Rows from block 8 of the image encoder of a small image captioner, named by matrix and row number. Each number is 500 + 50 x the weight over its row's rms, rounded and kept within 0 to 999. All counts start at 0. Numbers have three digits each.
After each channel's rows are labels from the 100 images, of 14976, where the channel reaches its highest value: "responds to" is what is common among them. Only what is clearly more common there than usual is listed. The data: rendered dice on a table.
# conv: 3x3 conv (encoder.blocks.8.conv.weight, 192x192x3x3, each kernel summed), inputs 0-95

conv.138:504462391509483535534482465544378470529450553513505517502482528518484426547440486507581431501504512487507409494559484519508548476472520492505489536494474487298519582477489505461525509520456488498478500494497499591517488425508545601446463480527523521498516505481498503527471502503493533496
responds to: orange die; one on top

conv.171:570513463473504554605451414470513489531585442491523451529490422556443484570502467447488505485453470477550450548491497487539552465460451473499602472464509531497461545464528491542486487531559482425500576509462502464451494438614483519447508475609420478449575442607537465459475538648454493493
responds to: one on top; blue die

conv.92:477477535501616438496476495437463444475492462523472523476493482559507480481554459582553495449479448459503495491526530424421537443570470412488453419637516529470490524511523466509447452518471490476571446500447523490422509441677452535513436479452522590441462541495506574524491378560472497505
responds to: three on top; blue die

conv.180:535479630473531509537462456512542576515547465464537508445557438530600735526515494483582524498445605476493655498606480550486517515445455507503530505499448475542465585468485484460496529467506500644474518532492498606514496481521461451614505490494489446502550525487472457461441507503450491560
responds to: pink die

conv.88:522439519420427460469455461441493513493512515488523472431462530565456536480454491409432474496495512495451507467424511611478596445468462435492506503376459403436436613464491461441419539439520433469430484440434481447373482485472519481513452502484514458548560499406412491452484465437484518441
responds to: yellow die; one on top; total: 1

conv.64:506511362497492510509488477632529503461522635495485483481637550475414513496391478480538417452488579474522361515517470490492476456500482460476484525469517459584448530514474514478473513518509457400528455469458501486534489459483512490398460512508528491541513498495454496483492461467544553507
responds to: brown die; four on top

conv.52:577473483492480502526558540497514514488518492500493485475486504498428476487507565461475496492453545542534467542459531491542475473464471494514611578413503461513481496423490418448520518533478518488485540510468410511556559494274489479483498458544546496461516492490429526541452640396514487481
responds to: five on top

conv.80:506477500432527527400591527480506485496502539447525371441476477494456534500530515490437510465494458483451509468507535430488448467505495415498404433402485470505529453446505506505483390473459533461510436466480371464458498476446467477497438421424507470419460439496628499515489562451496498520
responds to: red die; three on top

conv.90:617504495568564450525505565435497485425470485497481488462478463559460479476534531524485496531468433569476487465509559436456546472570472475523475393582464441483476485454537382501520479484454430434536534511392513458543536450638482566485437474499463604451497457556493504604487541524473489521
responds to: three on top; blue die; total: 3

conv.178:627486461494519510590524497531472416514506519513489558505490572575517470570472516469514472470454374496580475528353440491465475456473520505496509513550590509473466447467523520504580645467492448505489552507469453457499555425474464450467484465519503545460462501440499569506521473477474456442
responds to: yellow die

conv.163:507484540517467480516517510583382605545499283514490508554519464514584537490414502533726435507383509480453550488608474518507502509384508532471489537501505494532482605484464532493477533492497498607448466493522464602519504484500473524538498492454525501498522509511486454471539504515439478501
responds to: pink die; dice: three

conv.105:536541367481456541469501482595525459440537469515476485486498500501565437503436480513590436487477570555529368507638493472489474549440499543486466524528514503521482484508453540512445507530503486563473450485490479573518500529456574539384458487470527510507475484496469524520503448488444520605
responds to: orange die

conv.141:471382658530496553487479489546469599522539448498498541460539416502533640507510502478568507498486434459503574469461486515521530399517479456486504509511498478496487587484489453528470477488503485572469494538475470585529466432507433405532510458484539500487517517530542461492489515504504405405
responds to: purple die; five on top

conv.56:478416420511434502454527511472588556521550551492482540521543546491457538482461464492501553475399597520489454497545454518496474533447493530470475493481528509704506502514471522490462516497512489502572451477522508366535479486514507385500459501488534518508509513480437527493415458513462355642
responds to: brown die; four on top

conv.121:504341581480476499495507504479568632527485463495498589470477442496525609501546498471446521520412486491487477513472507559556483494540516510506498490465591482534507558473497514515461494471458491555491463545522517474527476461486517341509507525509561492511531524457507485463447473472469335513
responds to: purple die; four on top

conv.4:480482592487468476469448468565482286526489676476526564483547588508423511561540442484476531488360518487459569524496471542439585525559482460511458499467625485483505547480510512491463460515489464432547477529509504507464462424479516566440487514499569501515505474483506489499563477485582343411
responds to: white die

conv.111:464505497530468491322477490449527497478516500523468476464473470483487493515450451463426468431480429464479474512460434411500507483496442490434318476504512490483495543402455526455423339541480474494498477496448339485456432497508444500477480430487535515368467443483589513530485426495482485483
responds to: three on top; two on top; blue die; red die

conv.166:487537409495447450500579552458540504478469505561483568508497452477417448526570450543479454511532500430508429572406531462518453443489556524559498455456443538500593467416558533468411452575450553438487514579557461542413565493427520442478488535538510524553503379457573557548448515386393513483
responds to: teal die; one on top

conv.15:461409500518450450464489500514474555500465617523497545506536549459396535516409489538501374530504485427474428515448517486497536476533521482570441515450540516479551606456529456500404473550488512431539482526551487532439498408496509517491427492444533558536499516521566522522516513496516511482
responds to: five on top; yellow die; green die

conv.164:504595537487494501467516455604582612501529469483485492460592495463550619476493491514594524439500586445481635450529481516514504498445490479466490496518497497666429475469469493440415469480526481547518478445472467551491473558491459515650532472482519444530495486476464484465524491454474582598
responds to: pink die; one on top; dice: three

conv.107:494428398516536587459465514521488466528483632512491465471476640460472468492391469494485486503421436510528453488507498518475490632509520441491481496489613504515506508512476496581568482484489519483533523494497498437486405526503515540483455494496510468492510486477509503486534473521723291519
responds to: yellow die

conv.39:562511359492566501558546491439493483484500453465531558513441395501520461520476543523364468511496418533522371483414548563516506418466519484511518519492456494379543517494516485462508505483464493526463609544499496524537485520507529439392448502549542535511509509526516504498416549477444460461
responds to: red die; dice: three; four on top

conv.12:468437460482514489451511483441543693574510415496494557520408484493529513491499489485488487501533435494476407518391436521636516519576510555506458495486631530490471584498487500486532468487509479608450470537521533463519498584500464485538495494482513499548524489459479518469500494494535534536
responds to: black die; four on top

conv.104:514431452444536519452523572521424415422448448478425486504487472548526558447494512470480491476483461528468515454536483509479481583403408528452501503500358390463483421515471415446588595426520416504422498444459476469484531505449460397455537524462434481450470493439419481463488485477542526456
responds to: pink die; dice: three

conv.106:458529463512471463455476476461506526465482653524503584504440556469520504565593432494386576508628509468507574557459472525482495553511513513525438507487432484446478567454522494501413453551471493560540449559485463574443434536470518487636493473498507503545508453473582527521416506485521590576
responds to: white die

conv.33:507742443508524526520504489542507412483509393489506510483462475459601402498539503529442546488650450539498562502417483508483472372486506517504501517492493505439513459472499513547510511481471512581537468500480461534557481587510492506557517473474515505506496518521504464503495481502493721445
responds to: teal die; four on top

conv.19:508432327487522533477488492525535548531487623529521538527453634442466526533298486505469422492450467489547411504504497511509503614493525499524475496509584561524474555509485545536501494491490496507486490460493484421504469543525493580543518495535508493492524477479478567470495489534579397612
responds to: yellow die

conv.16:473521488494482524533422461466435414537501494540609628534454547464466450542469432517490436534510473500528499615458447580443534486459534486610514501502603546461472577474668564458444476530500543456445425520518521486483493505516582530428454531498543505565636510463447507463520450457496467449
responds to: five on top; white die; yellow die

conv.84:501353588477511510501495464460524559545507464502513527478494447515445552528560487481451561500355481485500510513465484526545531464532495510492500489495586510527470569464507536519514479499485481486485501542484500393481485437517514308547499521511525511487531483504464521487450475530471336549
responds to: white die

conv.129:567506488480502443569569511436479458485517553551510510633467488532424501544482491504454488568501469473574487570449531476495498526480487511522518477512484481480460482506546493478505556539570434460456539484512499478441598525476533519480464525625513589474506437573395492524508600490409491473
responds to: five on top; red die

conv.78:420440554502482550476464469582522536480505512488508566499557473507566602534485487514619502497339583474511533524778474483539489630422510519459441511511441504533540560451470550479490412498473503540475487543579465583442420496476538517495494471518539529474462458476451507501460471518406412596
responds to: one on top; orange die

conv.156:499513541531544473513461495497451562504538276469504507499441362510520502469455540525545448468484453453470553455470514521541495403403481482497522512477457481478501562438515486445574498448482480615421542456463446518523504508539490419574484462433500512452551512531489537488447526494331496495
responds to: pink die; dice: three

conv.76:510506416524487536493485494549575586509568461474496542488505465482495549431463499491418504517515448514499333489374498502504449441535493472456488494516571513591490529508457497541478508472515488512464467515502501439501479578523478416368479490503590530506502534502520481480504489508501425508
responds to: red die; four on top

conv.110:528532475472476484474426409478503491457498532545562473389480492498477470530451432462438486500489468539511480495470505507501554456457421373483427482469542506438493512380490466472532476534437543472490502514440376498486477528456503464461514475575554521413532322422510536608459545430456476481
responds to: blue die

conv.25:570467492444559499670415469414459477500509499542509493546464489502450492500494462445548468624552529546573508499486505587482483477440508513588615495487489533479425487625635498476535562477547520466497548443457610504489470499535544499453458664627492498549587568488469478494466430586484489473
responds to: four on top; black die

conv.123:458439495499479519498519495454453723532455384505495515497413471511515491514515487499550520511553445537457498491488487502640565512532507571496443516484537512416502627518474507489486468498457504534470481536511530559518551499467478445598502476487519506516487487502521501496478493515500636538
responds to: green die

conv.100:439509492524463510436568541477543506548547495497469457502487495485477485530473577488453478448482446498465472481501486402497489467489442512452486603478535527517576540385432537505469418498499527472524450515521368486496499509409493501468602424417595469395435557553620504494465530533487488520
responds to: two on top; red die; blue die

conv.82:489461501498529500471573555467555485512506517453441360511495523515434494549452503452429517445449455469464476422449589413474535540561421425446529592517420476499428549488491555524423453469465428417541566452361516479428516492511460513428554480471495503433438519548543529494499443609508471518
responds to: blue die; three on top; yellow die

conv.152:524502442535462561497509524466442443418457506484499507499456390507440476439491562426465475478484396522551463501504507437490473539404498451433475458494326500478460444470487475490499466534448458473464543500462433398472503488478504378527457437596455502432482461479467517518471494507525447496
responds to: yellow die; teal die

conv.22:581545448451454418526460516508527445476465517421517534458439547483418516453435551512453430504505525537466430450430606479502418450515545490571593487439478503512488395398550492497461500485467528448510579504505426466429535493487504471502532468548498487527497413518482528515486521460428538550
responds to: three on top; blue die; brown die

conv.101:432460483490489461386513449489508515493484517515473434507464509437496471537476501476494520508491486526510501527465492427513472467461446526542425569426425433476488547461532502399506421568454501490518508497472412525460525523308534459507427457518469537464508526548507489571475477356466489470
responds to: two on top; red die

conv.0:505526514416488538489546495492515509539527430470470508556483469539539497568442434385574483439418416405528475526541453497488490499439469476432467506427540530570493574458480669475417519424531476589451473490471403478394484455542455503463534449527486435463514489423537501409508453528458444515
responds to: two on top; red die; blue die

conv.188:458540542524486539461496494531473502524497347521479522484477419518509484474438521500529351502529379497499389496430503523566538430549494473482479505500600504429519525492488456516523496507513489543421481551502498574538491522500485540400486499486531531504495512502526456484592503489575511285
responds to: purple die; five on top

conv.20:514469627491426511468500501530527590502525383494470495486518440485522619494456502487584449458314543495490511513554492526547465553507476506489501505473539483597507519487476500475494563474573490621445448520490514487540520514485522543521498479507508506502545522470469520470502481505432256492
responds to: purple die; four on top

conv.69:490660357522490518481504512464498566490513327478479550502358472486589394502473524482459519485629433497460490514412460528513493435487512479481481556484499514340503550458466485484464489492524495596455441513528470603511485637504465533540509476464525485522489513507508450481545496509510714476
responds to: teal die; four on top

conv.189:528502416472475490484503473421634571489559451482489541493455483514548501481532477479423589478502585488491450528534463535511439572510468499479481534467530505504497523503461491476505510487535477648484472504490519461523507670482541513520461500489519509510548512476466540473437463534423484627
responds to: black die; four on top

conv.177:493467279555491500492502484560475466561512557519494540496522523517531426523449497481538460507544518504487313518541481510469512440450497517504470526493487454429483579490478487464520496510516480505509471473506469569497485456517554498365426486477549563510511481481515473515457472498468553473
responds to: orange die; one on top

conv.55:614444461447552496508490553480495468443480401443456467487463422548500496466430533452498455459471435531475399416355448469523469466476486589501533477460480475514481413467467520435508548480475419483444596453453484433553543400467474334446505493560464495475485487471454515517499542445405523518
responds to: brown die; dice: three

conv.5:449589549543521512484533485552482374499498443481489519502514470477509482495437481504555359477415500502495426506578488503537457504525458523486511516498582475427539473474461504503552482481485467514458464520526492547527484525475506648326509509498554515487484504500493503497601476486516513326
responds to: blue die

conv.148:521459504503519490550501466479442491527551430480544552489462496514458446491482480407571480509376479428489476530527530554512528492358497508440545495455476554482450508442468460521534559517544486465454470484497444428514468379531509408498419516494504491453568444517539515457446524565451414485
responds to: four on top

conv.134:451462544537456455514542543451462587497495462542487483491415460455492522508488646534509447525492487582464543515483550478474485446488475442530500564444468484502549521491519454443482431534445559457543429511507493496571558473393532432556490483435512492498503650569548464567449563430434477471
responds to: five on top; purple die

conv.60:483466780505473484448490486490396515481474490516509547483506481482500565539545524485559518525460507508491721511519471533496519454486481505521480522460511481513517536455525478465513471543494511505517447536525490548508471419490490459618504516485546510507527521505511436505486509464488457442
responds to: pink die; one on top

conv.3:486434435416475493480425515531521550527499445442495495428469466493538519409461516482522518478473508494460508451526497535522491469383482460487483485444432464551463483383474427472450498459478460533467481397471411504483463514512505394630526456498502466507498375426454460482433498466360541607
responds to: pink die; one on top; dice: three

conv.176:505555562462464438515470445477576634490489498470510497494527503489481612501538433502505541481484591439458557502436493498529485491581490450504550517438530508606488541419457518508358517486504524495527510546565500532480560545449489514590504471459512472591499451470487482449489505458416587540
responds to: brown die; five on top

conv.179:501421536489521529491538520421480554552484387490490537495414509512449444488526442485533566545374421493500472492467497504554504493503498531533502491432602467541484497490516449505632512502504497463484531509458518349568527517458508411516474508515499502511525463453466466502508498494498348526
responds to: four on top; black die; dice: three; blue die

conv.161:482368555509505531513465459568476398502505554477495535506553499509520552560530492464562515509356609519484546491734469517442495560464467519495482516481419453466506547460466498446510497504472468466512466520495494591462473363501554530439514498501517516471487505491476478488443509510472378521
responds to: orange die

conv.153:523488505483508449536485512479487457527492455431526495354494455561483470467502504426514488496525467404425511381454548480454515435481455476458553533481464475393479526436484349493486517397500498473525547469386465497424482465528451504456495491433612422418455541467482524491486568494414495478
responds to: five on top

conv.40:517494369544481528470480497499482571487470445446480541460435478487601443509544499526534515517588519513450427494617498514537475521491526495502479549511392490382575598486502480498488480484470557610519451541515468681498471561500535522521482431420552508523491524505552478526414446527440591584
responds to: orange die; four on top

conv.102:495503490490524544477493495557465339534484678496520516490518652453440497564400475507484422512475447436531501521494491507456559585550497466498495502498616518450474512494497509545455501510495492476499470489497496478487478485530509625417517505493520490508508496472521502470596491518737411368
responds to: yellow die

conv.149:421498565519421461441487512435478530464523507494476589425451478476508512556485567453494472463527512513407551504494469510483495470440470465497447617440473515463529637458491542446413439508461538563522350531485471534485465490494460505561561471379588483469477630512579460536454436513424516494
responds to: two on top; pink die

conv.160:506481520558479572522456465498543489456474489384510479410460462516484520534447393494468489541487470451472504447558492588579523474440504518481530480516432433489419477487495596503503531454495445447437515449346448504383531438519526512517436524439399525478553355493511553500518550551466469507
responds to: one on top; blue die; red die

conv.67:483491547475476491469524508519568584453480351491457468476494479500538618457429505478552434463362576492438450514625481486592435610493472574464499494479564472595506469479457486482490474482471466555469470490510532491479508527448510558501506513456505467490479511458436558461505460490414513558
responds to: black die; four on top

conv.7:501580472532445512476489495377571505452502504431442544476481461522513502490610431544426528503518566464444493492492500538500531485593538496529492515477466484425565567385489483506452449536462536558509520582523505555469484605500493543507443440513590574547491473529543484513456481495475536517
responds to: three on top; red die; blue die

conv.98:584478497463508450655426484401508520526506455509480497541425479547428519472515521474523480556507533513535493497488551527485501473519533507556636485472447556535533510535567483548488536508499577444575563535522612472492499468580505513492499547555514471506548628550534487461452489624433508544
responds to: six on top; black die

conv.54:577485411535470556609470415495547547473557453535533500577457448537438472530472404500434507497511478523634401597463458550496528458476488452515506542511447512476428593553531618541422515535547470478475563501463539505482454511579525483457617542668482570507606498515511513515448519633491477549
responds to: one on top; red die

conv.186:502488455505477565486501484461556480498528460465489529526426531511535509463398490476469396500426490472510383531524465538521497577522485503503484504486564488508517496472462512511518545495521462601438475524533514460549506638502488611375484521515562503518531514523508500473494511529530358519
responds to: blue die; four on top

conv.45:613509485536529466564456497444554422540508474452514401443487459602458474442540528466514512482471432474476458446452546527501557463486492429441556432532418491456430457433455407513520579480518461484469536465418426448526502446528478460460606496536496508453476426483491532523474578531426510488
responds to: one on top

conv.146:504497430451494428427547579429406514469502444504480539517403462546537439493436483512471465491519450553511415583452501497449392455465509489480502487455526499540558464467482531470545488515484502521460506486508431486454482490494512479484363545513514493480509502535532466527465534433404504442
responds to: red die

conv.74:546588549571421544581626445541557435613547443512526454488471537473501566433566446501378479506483497416555482465477554535566520487514524546507553474555462471425529427504491506539393520482469582461546576472439497477445489475463510500468566443616596509512475461462528556482490553466524516444
responds to: four on top; red die; blue die

conv.83:477523460490466484487474466418519557493544427494528540477381464512549508511501470476466564475541489442476601519502487535491508454361524502490484491465411496517494514415524498488439463524489515591479475492471438452419470498509499400625420472526485508470529400481478501506385477477354565590
responds to: teal die; one on top

conv.57:478536484525492508363519501482551488520531500515500447487479468489501535526461417458496505458462404464520497484490465361514514477452424494419376499523537504531447524463459537439417394517468459509500492484429343447458454499515448484479456466491558519300435416463559547555475451504527478497
responds to: two on top; blue die; red die

conv.117:477666464529537498496514514458564371514494313474476538493442476500581422473463520497433460494530439499469487476403500504479473434504490525489503506517545489443491456481489495486487500481518469551461483500451493508538511596499442595405485513487534477504525485469520461488565512492486523348
responds to: blue die

conv.26:531457444500487435492500511365537574481498418504484507476396456470492498502472501494438481473393499551487458497493528537500491571440492575477521502469532505544561479469469515468475462487452484532493498496532478351528532544463510502546499482517509499467520513496449459472372529494346461595
responds to: black die; dice: three

conv.43:498557476507512566508491488546310570514469397487494515477497507491542432490515514514575560519595450512501546462497480527521552408460531516487495520511500503479503520483500485524519514488462534501530500493489483569528509468503461444637520464455505490503499504510513458498519523497501671512
responds to: green die; four on top

conv.97:476604443526489539463511482511564453459530430485504556493440533455544441507581477517407609483553471529519570509458463503466474468493505505493465525525555496544491461492506561504509470468485504528534434491470493440558470613512517401584531502453540503482511509507506521474462480508441538619
responds to: teal die; four on top

conv.87:517522504475558504685503440493549482551495453480570506494459474510515536499532510449541515578475460385510497500535561486549567494452550496499597454479463565453434546500523537592515443495425540493503545486494506489441450482533524524490671537590530489507477459468492507432430585572449503471
responds to: four on top; blue die

conv.44:492460545520526555424455458542515540468543458494486492465532438540591583523508506485544517443419499495493556479591500503507539492440408426413350523499444460504401606400447506418470443489484437607499481499382410584472451494508473448525462436503541510449527502511522523525426450503436426527
responds to: pink die; one on top; dice: three

conv.93:551479454502457534565350376475476474482489451519573541519458468515488463508488354538464507540479509423589463558464384599446506496422507458525512441505497461489397587526502545484487503506493417506377513482459526501471417510476538480475528535666408522555634344476435453490478517498482492487
responds to: one on top; black die; red die; blue die

conv.10:478508538424544456517426417441523435481520434560522574479470476557498514518540423421533518524520483515472549503494457593487586505488443548467520471489539489478502648503523501462442453482517521522495490525488516508448463491613471516483421573497616500490567532451487471471472376536464549429
responds to: six on top; white die

conv.119:546449424404530483472504567490454436524509502476467454472449492533422409522445548448534483427470483449430440472486532566487523449456425435436521515434428468429434529465504477392562495479506403457428537442390447452344540467567503420419522492477415436497561528440449507495467531475454478531
responds to: three on top; orange die; black die

conv.187:470503589449515471463527484493536553447463616445436465451524546457498631525526495484495560482535537406428622417478516513481435549526467452474475503475389443517454573438462468438430430493474496532519521516419462521415468497453410482627457434419521446500453465509497498487449474485499563562
responds to: pink die; three on top; two on top

conv.182:490526448520514492489495462534442473544550345509532521529532434484543481565464472524591446453426508462443446525567417536471512340425528476541482517483537468499512541505525504470489490448535529551484390512563476541501495483548512457414483520431571519482563457526529421471467520453354500488
responds to: orange die; dice: three

conv.128:544523380499534448546496504432489445612511506440472551482396451532547407561548545441399555527545396539479462509397507527513545290495486476506524501449488472364476504457525494467510534500485448549532533508475477512500514487486518370479460495569540496478510493460477485517486523498441514394
responds to: teal die; dice: three; red die

conv.168:467520624536486482441465472484523410518540452491476488461607422508483493518517489487508478451388462492462516475414492530472553373543473502481486529481569476537510510455453497497500480509523466481505495520476499478499467468488458507378510509470565508484502512504510408486547500457534355336
responds to: purple die; four on top

conv.169:527514482487468457440483604464474489477547441409465354506460492518463489425447480496541430488458539512393424460495497562499500507519444521459536531469490387502461475453471350431524534451539443525421491458417471483469548492502513520416521495424470405505564492500425493459519548440477563445
responds to: blue die; dice: three; two on top

conv.99:547479489387497449546399516439458550510486443503516548453413517530454463484479529444515512473508554508450525512482502589476464456469515412557558518374452514510492548497582540434434532461522591491524460472489570460468481490537494462542472490456522385576644635469481423394427369529450535552
responds to: six on top; black die; total: 6

conv.42:528516470537536471567552503494534361566500347457520487471490427541541401515472497503526366478423497487482373516550486517495554486491497517509510535499574489411486523472490484478512531465464488524434526507483471577537570521481502479281508493483508490467508442494486491491569541484445459385
responds to: blue die; dice: three

conv.115:619514530495500502699418517391545539488510476498485374464492508528463546462532499500474488522508559511530511475526586463524479506507527459511657474514434507528553435451489491546469618486489563479533586509489533497461563500470511501519488472589464474499496515509517506470493512565422554541
responds to: five on top; four on top; black die; red die

conv.175:468467463462494538453419480507487442468534506409485520362464494518483511438499552443481459478461482415467476395480461515470539476461442436456416543461532515494490532473458481473465486346473482498505424452495441517474488530360458469467473511389648448454495542455479464422451510376498493448
responds to: five on top

conv.28:635531469519509499531460543432509468457487476474468467438451516539440518513568504480493433494553445575494504375460558434468527423571503446506428462549534524522492498400465455555540542477438531422522542496383489483520611513505429540441548489556643490412438455539553508521475609515426515487
responds to: three on top; blue die

conv.172:479449528497456536484482469502476617541505413563513492504461492484478521511405492539550424465438380499495460519416492472568531493516540482492472503550678572479526531491500533551481457512470570487460508558535480468490445442468481530513504486481522519481486493500470562500532498493483511502
responds to: purple die; four on top

conv.47:521475433489534497474509484465469466516479433473509416502405512513495496492421504509485396495394428522514402468359474520476444399588532556512504512485590499533494484463480524572596448459501510463525525515481545400592528477506452454464539501484506463525510523515500496468512550540485486463
responds to: purple die; grey die

conv.17:501552415470476514554452477556543496489529435513500562487535427515563489514478535466493494503589527509512423545493546563495518376474517410507536538453461517509482574506554584512401476455567554552505466530507537569437457540531517460424517563488535445586568557435527451461476459540446520460
responds to: red die; four on top

conv.72:469543514519473449489468464516551386530518592460485513479553457497488510539512472476476443424447470472461479467427450528468465406568458451487466517511645505491485506503472511482494451446490451444507431477462508484494480450519490537331489522481590486509495474545510503458586541472553449319
responds to: brown die

conv.142:426514418480533534505492516410510460485491512477467586450460458532537450516480469427486489529513432441438453485503459486478496449524451376456352433487621545487493542535467518419428405459507494466460418517460450506392493502523468506432491537458587497429489439402497531457432485389445542435
responds to: five on top; blue die

conv.61:490502518498520523519597567443514493535575483459469451518492497523475491569496601441482509450504430467471497463476517449500549498474469480440536600457499572503516595454465615528457497407483494482527495466481473456401485454565448511500713440442509430475450631517594496440494511609504511540
responds to: two on top; red die

conv.77:475489414497501559472439472472463466469553518451477586471483438542515473511417437459485511512476430407413441499481478505450486418504497419463355466505585526511446562502473538522522532442509478519470450505449410509466509487541504470437471503425527533417543424490473507483445599496409489487
responds to: five on top; blue die

conv.147:483500312542467537481503487542546625493534372499479506480476472484501434481437500501501538474551424491517430487389468515504521350388499470449423495490497538568486580497495519501468506474509496512505494479478437471570476512515462343516506487498546503494499487494518469457471501506468546579
responds to: green die; dice: three

conv.170:487390500444521514545528485433492520522496449484493554504446472530375461509507470442484546471329449453497463492470477549533546417483503519472519522423597527521511533480482542499530492447491499343521483486508501338526514369550477356486491508475570491486506485530469479411467486534472307526
responds to: four on top; blue die

conv.114:543541436462439467500481486497501467420472456508578581527459486532467450426425504554472407550500506590482440545473543531501425465454545479567567440473487507458516365440606449476460430518471541437400607499537468539461462532493546514486394536596475486565537393494453521515476519483405513470
responds to: blue die; three on top